Weights of a small class-conditioned spectrogram diffusion model.
Training: soap at rate 0.0041, batches of 256.
Rows from block 4, named by matrix and row number. Each number is 128 + 32 x the weight over its row's rms, rounded and kept within 0 to 255. All counts start at 0. After the name is the row's rms in percent of the matrix's.
# emb: conditioning projection (model.mid.0.emb.weight, 128x256), inputs 64-127
emb.95 094 [121 185 170 124 174 173 107 160 158 139 149 194 138 149 144  92  93 133 148 197 151 116  91 120 145 122 106 169 120 139 100 156 129  92 170 132 127 125 153 148 182 143 100  70 103 117 102 103  93 118 165 110 144  92  97 181 126 100 126 115 151 123 205  96]
emb.96 106 [123  74 148 131 117 115 140 173 105 149 148 139 112 117 100 105 133 201  95 133 149 132 108  90 133 122  75 157 120 134 107 142 171 162 160 147 102 211 146 167 128 114 123 104  34 121 116 110 133 150  92 141 141 139 121  32 112 107  81 111 117 217 109 166]
emb.97 095 [159 140  93 118 157  66 126 121 157 146  94 163 105 164  81 143  88 118 101 126 116 134 188 161  97 146 179 136  82 125 116 149  52 119 134 122 113  87 124  93 105 145 149 105 181  71 150 130 103 131 163 126 118 133  93 255 149 153 137 119 148 107 159 139]
emb.98 090 [112  80 148 132 177  80 147 170  93 177  75 165 103 136 117 149  83 172 127 109 138 130 167 126 146 147 116 137 126 197 129  43 197 104 155 102 101 154 126 139 131 154 151 152 146 124 131 156 138  77 110 129 147 127 148 206 112 128 129 137  90 175 101 101]
emb.99 075 [ 79 147  97  79  72 209  97 140 157 130  84 186 173 127 107 106 137 153 210 166 125 112 146 110  83 125 108 136 153 144 157 137 114 137 116 154 126 121  95 156 139 112 183 126 195 130 148 127 133 137 110 120 150 113 174  43 161 108 166  89 108 100  95 110]
emb.100 076 [ 97  92 169 171 141 119  96  92 133 137 132  75 207 117 156 119 155 154  73 126 131  92 120  83 125  68 122 131 119 109  91 196 150 136 109 129 166 135 122  99 148 116 127 147  51  90 122 194  77 183 146 101  84 106  86  19  90 111 150 103 118  87  89 126]
emb.101 092 [137 143 120 137 141 101 146 117 122 140 170 123 154 120 164 148  85 145  67 177 133 121 150 113 124 169 142 110 123 140  59 112  86 113 116 108 127 123 106  83  87 108 174 157 223 123 158 109 118 120 131  72 134 181  52 221 132 136 159 186 124 154 119 161]
emb.102 085 [115  87 152 116  83 130 115 114 107 139 173 120 142 146 175 205 128 123 145 106 122 118 155 100 176 190  43 153 182 125 100 147 111 133 137 189 188 120 145 122 123  74 145 180 105 127 119 143 143 198 122 119 103 170 138 131  82 149 157 154 151 127  88  57]
emb.103 089 [139 144 115 162 146 128 100 166 141  76 166 178 130 144 106 115 125  61 156 122 131 139 128 193 148 112 171 127 119  64 211 100 157 101 129 102  98  85 114 109 117 124 109 124 126 133 131 127 158  99 143 171  86 181 151 122 140 138 121 104 142 120 146 134]
emb.104 089 [105 156 133 132 120 117  84  82 134  92 108 116 185 126 124 106 102 120 181 152 115 163  56 101 136 117 143 146 152 116 163 141 239 117 139 109 145  92 116 121 152 117 117 147 143 110 130 142 119 174  56 118 106 151 154 132 107  87 160 132 115  71 123 156]
emb.105 071 [150 162 122 126 134 192  96 104 130 111 155 173  99 112  89 104 170 189 148 115 157 144 109 133 127 154 116 101 107 124 150 165 122 121 117 135 116 138 165  97 102 157 156 140 117 165 121 131 113  87 121 137 133 117 210  30 103 122  93 175 121  99 188 136]
emb.106 078 [114  96 171 124 124  93 137 117 118 137 128 201 100 117 186  79 115 158 105 169 147 107 117 176 114  95  48 155 126 140  76 136  99 154  99 122 119 155 128 125 134 126 134 161 111  72 156 150 132  93 162  92 123  58  89   3 112 123 106  90 120 158 110 127]
emb.107 088 [108 113 145 144 146 129 138 163  87 129 157 207 110 133 123  91 111 120 154  78 125 125 106 141 124  98 134 137 121 144 114  88 195 133 178 123  95 151 174 130 159 137  91 149 152  84 129 102 128 149 109 128 102 159 115  55 133 114  86 153 156 155 143 111]
emb.108 111 [143 137 155 120  93 150 116 142 119 141  70 155 166  78 106 173 141 118 197 150 107 128 116 154 110 177 125 115 186  83 154 162 109 140 102 152 160 162  85  94 132 155 114  61 151 172 166 151 149  43 145 218  91 139 119 129 138 113 118  97 121 107 129 143]
emb.109 077 [111 137 141 149 129  81 107 168  84 118 116 190 101 166 150 123 144  70 186 161 120 121 119 160 149 108 142 130  68  74 183 134 125 104 104 104  97  89  79 131 103 148 144 140 135 125  90 142 126 148 142 178 102 133 128  71 123 105 139 100 146 120 157  63]
emb.110 076 [186  73 146 139  97 185 120 128  88 120 127 119 133 105 146  69 212 115 158 127 151 124 212 138 133 108  90  92 103 144 188  80 177 112  86  92 120 108 138  94  59  83 122 204 142 156 110 105 158 129 133 120 156 137 105  80 121 123 170  50 130 126 135 118]
emb.111 076 [ 50 160 114 116  87 143 130 112 151 117 123 146 160 113 101  95 151 120 130 104 113 126 134 108 117 219 125 137 158 125 107 155 221 164 102 123 196 122  98 148 158 119 139 123 122 139 206 191 105 137  71 163 119 102 171  17 121  97  86 129 113  78 180 141]
emb.112 078 [ 99 227 119 127 148 146 133 114 141  99 136 155 120 128 118 156 112 107  74 145 157 126  39 124 137 108 165 136  84 148 133 166  90 124 146 125 108 132  58 118 179 116 101 146 153 107 112 157  87 160 151 153 147 126 136  99  94 146 121  61 153 121 188 149]
emb.113 071 [ 70 105 122 151  90 160 118 141 142 180 158 149 125 120 123  88 136 134 137 124 130 102  93 100 100 113 108  92 122 122 164  39 204 148  94 127 126  92 118 119 189  88  69 199 151 196 159 152 167 124 105 131 115 142 131 194 110 137  97  58 125 106 128 175]
emb.114 071 [131 143 152  84  70 145 157 111 184 143 105 201  95 122  96  97  92  47 141 118 118 111 162  98 131 128 102  90 173  88 131 147 129 112  77 141 155 138 147 120  46 136  34 114 164 116 160 129 116 126 149 162 127 133 124 177 147 149 116 116 108 102 139 137]
emb.115 083 [138 110 108 123 168 139  97 145 127 167 134  34 127 121 107 159 121 106 126 130 140 119 154 114 101 124 154 126 125 140 103 108  77 132 115 156 158  99 116 140 127 160 154 146 145 170 105 104 132 204 128 126 137 128 145 142 135 161 110 177 179 121  90 130]
emb.116 083 [117 156 140 115 104 121 170 106 155  90 139 127 108 136 153  99  73 112 113 140 108 127  91 146 117 102 116 162 131 126 123 128 255 123 162 135 138  81 149 137 120 157 137  64 194 148 163  85 130 113  76 100 127 108 180  78  97 148  95 193 136 146 162 118]
emb.117 078 [153  91  94 132 110 130 141 120 100 139 119 150 104 117 111 106 130  96 122 136 132 169 107 166 178 153 130 130 164 183 117  82 130 135 129 123 137 198 140 149 154 148 100 159 130 148 117  87 163 118  95  98  88 128 129   0 137 157 135 121 106 132  92 167]